config.toml
arch = "unet"
model = "image flow-matching model"
cond_dim = 192
attention = true
upsampling = "nearest_conv"
residual_init = "none"
beta1 = 0.9
beta2 = 0.98
grad_clip = 3.0
final_lr_fraction = 0.01
Rows from block 2 of a small image flow-matching model, named by matrix and row number. Rows with one number belong to one channel. Each number is 500 + 25 x the weight over its row's rms, rounded and kept within 0 to 999. All counts start at 0. Numbers have three digits each. After the name is the row's rms in percent of the matrix's.
After each channel's rows are labels from the 100 images, of 14976 (inputs lightly noised), where the channel reaches its highest value: "top examples" is what is common among them. Only what is clearly more common there than usual is listed. The data: made-up waving flags.
# convs0: first 3x3 conv (model.enc.1.0.convs.0.weight, 128x128x3x3, each kernel summed), inputs 64-127
# convs1: second 3x3 conv (model.enc.1.0.convs.1.weight, 128x128x3x3, transposed, each kernel summed), outputs 64-127

convs0.72 069:487488471493454509553501540511477486457494498486484517508527526454514490519545529518519565517497464545504513502501486501507522502476492490501471551507488506507539533485508547520509527511481496
convs1.72 073:475511486479510511502484484549462486491501471515506475501499504501454510500545506464498474471514512480513476536499519497499489506495500487504447520498476470486500500522486474496556449531540501
top examples: red; two vertical bands

convs0.33 066:525521530501465514498474534482459473491501490490521507497502570489475473499496506483509485501472454488499459432473471480539479475460505491445480505462497485469493467490505476491507494527459472
convs1.33 092:465478496515500433499491495473497505501488514512488496526498480482479526495482491476497521490470432536483491544483514473487521486495533510523471519509556500517523508510458498472518507496544509
top examples: grey

convs0.50 083:493492533501487465515509507472559531509530496465472542504499469532508495494496508484548463504494502487515528486538516516490496476477491516498476423501471507513498517519471457547511541498552541
convs1.50 108:509499510508513513484493501521456432511531530558525472461502531522512486503475498502446511495517529477523529470471529492516498523488497481516550467453512524501479462485492537468500468475473478
top examples: black

convs0.78 076:514458444486472463487511467505459461504468527495504501507525492465450498476520516496475496514511521532483497497512497496525478538443502517484512516530500509522519522459484500527493489516528469
convs1.78 068:467525508531523486513514484511502517493528494530505508466520517535509489504530555488492541466491540486545525493490524473499544455540501512601489479495482519537496524475521506448529490497467467
top examples: green; purple; saltire

convs0.42 105:498464512505510472476483478480471467491423495485506501457528476500478498494466512502486444491483451517480466513459483481466468447465513510442522493496501477490501483475505516500505471509500499
convs1.42 087:479511466490504435490493484500442512517490483516447509520457501508474472516512513527542505483463501484496485547494512464501496502479493499559483509462520526460492540480488516522543485484491519
top examples: white

convs0.85 068:483498495485460470495471529490490504514502506518475510497520493473505493496511520445423504444498525498511534548538502500514558517482544468510483494574503549548501462496476480458540515461488516
convs1.85 071:519510473511469512471499486471511518513512498517546487493470532506503482529478512516552517528531519481533525463494477497509521458526477466529535495411509508434493508500457527501505454506457508
top examples: red

convs0.126 213:495506499502502445448456497473486464448492469385509506485498484462495511511502508489510462504512487473514500508505506503483474450491501497453447517497511442511475493477513512517495511511487509
convs1.126 156:540512484538542503497499470497499500492523499538506454488482473471479454516477506511481495465513497475494507518504490521497504536493519467499492549486472458461505494534517455495559512480504450
top examples: black

convs0.35 098:490474454517509507488488512491507501468467488490502483471516453476516502485547522474491488505502537499494507544479510499522480516506533493487476523501481470477444501486506458482502515433504514
convs1.35 093:496513487486492530515538508501504478491487525510457473505492515524472460473479491481516518496511455528505481453523515502490511457464511502587515455489512495520544512508436528477483465502501515
top examples: red

convs0.68 104:500566504488524474490484467457509479509512441481459519493462508493506490424511471529497473509515494532485476531476466484497481477528460496507511500511475540459514500459523478525513474535530479
convs1.68 099:511463502521509537506555492526489550478469528473530476532503479482522508502508520457503542486502491488503505474543522552503518527492516507514490468514498413519511500550497498485526545460483506
top examples: white

convs0.67 094:478499504495432500493491506499464485463492501501421504490502490487511476472480494523483502531483502475477499489484487509452480500509489444488456491522529526499483501478476483498462486483516499
convs1.67 092:487487480528513493506530511504507442510512483530504449477490508510492462457503476472500527484519452532486499445494536485491514451490523471570488472471499490515525530512477506487490472511505474
top examples: black; white

convs0.93 065:511490458494442465495488529473449490496488483464500462495488527489492485502494469481536513453511475532485511452513538516501507500494489501474505542429483527515492482477473466479497466500474499
convs1.93 095:480478486468546477474452469510521496503462486506488476518534471501518497511508524537483500481477506505485511536503444494491451468477533472558448434483536454473521499468491511511505456488539508
top examples: pink

convs0.102 111:488517511533498483512494480514497515484489502457510521479513497483527531514470503496510543512505506475532494528507515461483475431501546482534430497510510486514518499503481502495489472502511520
convs1.102 109:495529489511491551483461467517492497500487472491484497478474488498534470497525472526504412524496502524479496517506533501461519528503529504551550501496496513480523471478488467489462494477494501
top examples: red

convs0.90 069:434497479512492515498486500495496511479492491512451506487462500491502521506529491482481514492493489457469490458510508518486488520476500461502478487505538493549486425498508507435500510474498471
convs1.90 089:500485496498501515497506515513511487516504508492490492523533481517523491476503503508469504428505543483514540522477494505520470455496443472545498453500483497452475505437486528470506481470488484
top examples: red

convs0.99 092:468528502477504497500550517534535518463503527505525522490479526483531509510499486514464494519511521527545533481537444422470486476523480456491505464483498534498479487505494523456483501530505474
convs1.99 099:509482506510517482497495470471469499483521458523494495487490506508517456504560491484510446500454425536484462493528499534479522506502528504574540504495485476532511486517515477515501489445501502
top examples: many stripes

convs0.100 078:506541496504513502513508503503525518493515539481469471527428517466506498500481433505466519467486506505525508482516481467472509479494512555499454490490514499513513475473516526537480485509491483
convs1.100 080:497464518495523506479482510482488496484508484511471487445528482509530513516535495479480446497464494520498467525482488504545483517524522485564565471520479486545489475474547460493495499482483460
top examples: white

convs0.19 099:495524498496468483488436475503491513493506492508523510476493482495502503478515521417472515425502547483500489496521513473485464502477509501497493517550474479527497488499498520477444510498449504
convs1.19 090:494491479484480524493553516483505472501488530506490495519482480534479458501466505440526528481517470523499524494483526510480514470460484477596512487479525509505532483508447496505503488497503494
top examples: black; white

convs0.110 114:530494526508513516468493504491515510423484497496513510528504501494533521492490507511491505517515494468532522500521521406469490495523531518512507439474491497479496499517531512524456487513510522
convs1.110 135:481497485492513509496463474531471487480496522511494502481454494472530508489515477516481475507519523507479490511530478532483511511474517472574501500522525453544497459520497484479531519444503485
top examples: green; red; ring

convs0.34 094:501519466495477493497484490477479474490484476482484506499520463490480496496494516482504500497467477493487471482481502483486450512427510455466487498503487494495509506490439460476511485487454486
convs1.34 099:458497512490501427495465499450507490497482469524492516471542497514458500490498533530522490483457506547490470567485522483507500498483528477533477507515499506480513532490488496454511504489551510
top examples: grey

convs0.36 105:523513500509489514497492510495530503421462488503496506501510502489512495508551519497482467496422492486500542516522502412494491520488505504486504476503492480500500483504506472503478527490492495
convs1.36 112:473475498504505431491482530516481469478450523468500489478489482486542503478481484533508528503419538510499469509527481515525523516520508456590498514502547461535472504509493496495512494483498504
top examples: purple

convs0.73 119:489501490490478526481454505487492469466460481470514499464496490462488473514493529499502494493484465483505467498478495500493450520465516484471468509496489509475489503480482502497515506509460506
convs1.73 101:474516502472484482497502465486510495489476485516499544476521443528439511464494523547509498461468498530489509578499489491473527520517543483563495511528459488489530545520463499500500503489537495
top examples: grey

convs0.31 079:514511499480498430514466505496499512492514539443481478558512509507523478526502526444454490465524507506513501503513478452456488440493512481478487513483481507513523474515514474521536481511477501
convs1.31 091:467494529479512473498515484506486534490497470519517533527463529512502534514503507498481457480465466433481526506501484513515468510491485547526504499477454495493478458532570496485497527524496489
top examples: pink

convs0.86 084:488488478465502515481484541509501522492492535497491481504493530490489475490478493489472497490537509506480523536507458521486505529489459494512486475473470540511501466490515462519508516462451494
convs1.86 093:500488522549497488484543502464497487490498449534522523523483479531506466522507479488559458507477469501493490483479509486495484476523522540512460454496472439509457479504568505450484470501505504
top examples: many stripes

convs0.81 078:465536525475477455493503494516517519547480515496464532518489483500509454505487505510497504508520511497505490531485471483495478424497497469509491509451492516555504472491512471500544473468509504
convs1.81 079:514473514514512559477525500464483517499515469503546498490503533514531514549485505456514480505442505480498511476466508488503552486485498547523535522522478523483489483523513516487472549505481502
top examples: many stripes

convs0.62 144:501449520493507418527496488509516531516503513435516504521493492512523506502486511499503512507497490468466509495519480508483488401519506505510492433498475401522512510517526485519475495509513510
convs1.62 114:496525485505526467517479460451496498488489486541493492490463506474483494486465496481453513482482518454482517476504556500483488481500518529538473486431510467481474452502502561460503489517478479
top examples: many stripes

convs0.118 135:485466530504498527504500465490483527472506506527517511483499494511507526504488503500498544495507512440420512507521491551446521500501561482525503483477480417517512515492502505522481513483487487
convs1.118 124:476506500481463485526542566509532470484478483479510476527498522504494505479502496519515482514486502501515502477510508521524539503505444551476493480549481480486499486510495473461518532525527543
top examples: red

convs0.39 082:482479476467470478443470497483489495508444493447521513497484521504496505541514512463502521463519498544540501556515497496499512539499497510493480510538514520525466483498463444479504536476479502
convs1.39 086:531494512574533538444491476471504502537484477516478508511473473497498522485489489546533505543510531482487497527523479496507522513490526502560518517461507471470488502477456546478460473507470516
top examples: white

convs0.12 078:493481422480496521518459494461534487493474479483492505465490463460522531522539517471489504526496531488500518560488483525472483525471502467510463500505480501499490486462541487503499531493534493
convs1.12 100:495501518500496489523540503501512507491506510509499501492493525530473463480480478477493496482511436518497498417522530508517522489509527522554514452468507491519492500538476503486511458512481484
top examples: green; blue; yellow

convs0.49 151:500476523513490484481512484505494530519483521470514530513508492540513528509483501498503548519432497471471446512446515467480497483515527485520488498481495479505515506496498491501487450521519504
convs1.49 134:498480488455473540509484539496475498495507504487513502505477544480515520483515518501516470497470545535526492518501462510551541521498509482552583525535495527504473454487484504501501532470485524
top examples: pink; grey

convs0.54 096:497548482489515501504483494510534521516563475480541538478480477493488517496513506584501512473416506472505498512513463508507494517498484506505499463513467493510494480502511476484500525513452476
convs1.54 107:489484500486503503503543503465508471510514503489449455503485533494484505507474471520493497500494425551494490437492514498497542479513509498521533463447488494496506481535509533493460497483513489
top examples: white; black

convs0.127 079:464474489465528512542496490514455479497486464543502463507456519535483509533483497499502509493484535497484498510508518483508538487528510517495507505488503494557520446521498537485512471502516486
convs1.127 080:514517476470498527456499481492486483506492494487454569484477486513498475465494509507467490475553505500506532529459521500509486470525505496545528443533507549471490498492462461466531489525485486
top examples: many stripes

convs0.43 090:457483487429464458511486499500513518500478519500490475473466468449523477485509483484433537481503503528500495479504462500466511537477500510456477494500457484525472457500496459485477505464523505
convs1.43 087:535475484538525462494530467442511485530495485523488507520511509501488506457484479490537475519479492471505470529529519501528506528484499502536542519487535506425481509517448528480478498522462501
top examples: white

convs0.119 091:490516502510532544534473507536562490455540472527509526510469473517516501520512521498467514471442516443460510533498488511481493526514501467513484508481495511491504508425534448483511504478513503
convs1.119 105:468449509462502492498473500511488510494519536508503535502522519499484532495505514531507470501467501464522496456529476530472513482509464555549523488537443470511454470507542500499522507507476490
top examples: many stripes

convs0.17 091:480472492513472484494519520525456511492519533485512484485491493474509518491548448504446485418520516495493514453517488486549498526502524480464500510464510459530474473479507536484448474502468475
convs1.17 082:540520474495520460505551489505490487508525510499459521539517502507505490513542484474484524508473500499521531526476539553488495511526459461459517496508518503429487568513462488525479536479494499
top examples: black; diagonal band

convs0.84 072:528493471517456506487505515472513520515505507531495525486517517490486495504494452478578489522511480474504467455469537436468464552459507490470516497504523466524472529498477473500485513452502505
convs1.84 100:512487486493510494483509499499484501500507503488469469501520454551530482477515500506472536469479540479513503532515520496504474483501460475521521440482502512464486527438479519510488487498533478
top examples: pink

convs0.120 090:462486511509520520483500501478509508475522494467518502501509506475496528535505536503465519487503529491508515532493449482469518524502514528521523469468466512528470488432532472471511522456492494
convs1.120 084:469520475459501514486490482544470486479488527496519507489451506522484503494510508505512492533524498468527524470501454529491474497475461493571531498496503506493489511484445471472511540513472495
top examples: grey

convs0.61 092:463477515471444524501499521497510531521506500505475564466508479525518495495537515462498527480494505517510536483541473525475520516484519477525471462534446533542517518522434462476484555465507521
convs1.61 100:570500484486511514477467486483525425505489516482506431486472541497490460459463489549507503506540552532509494496478501515476477482480497464551510503447504508457462478485472534533501482492484495
top examples: purple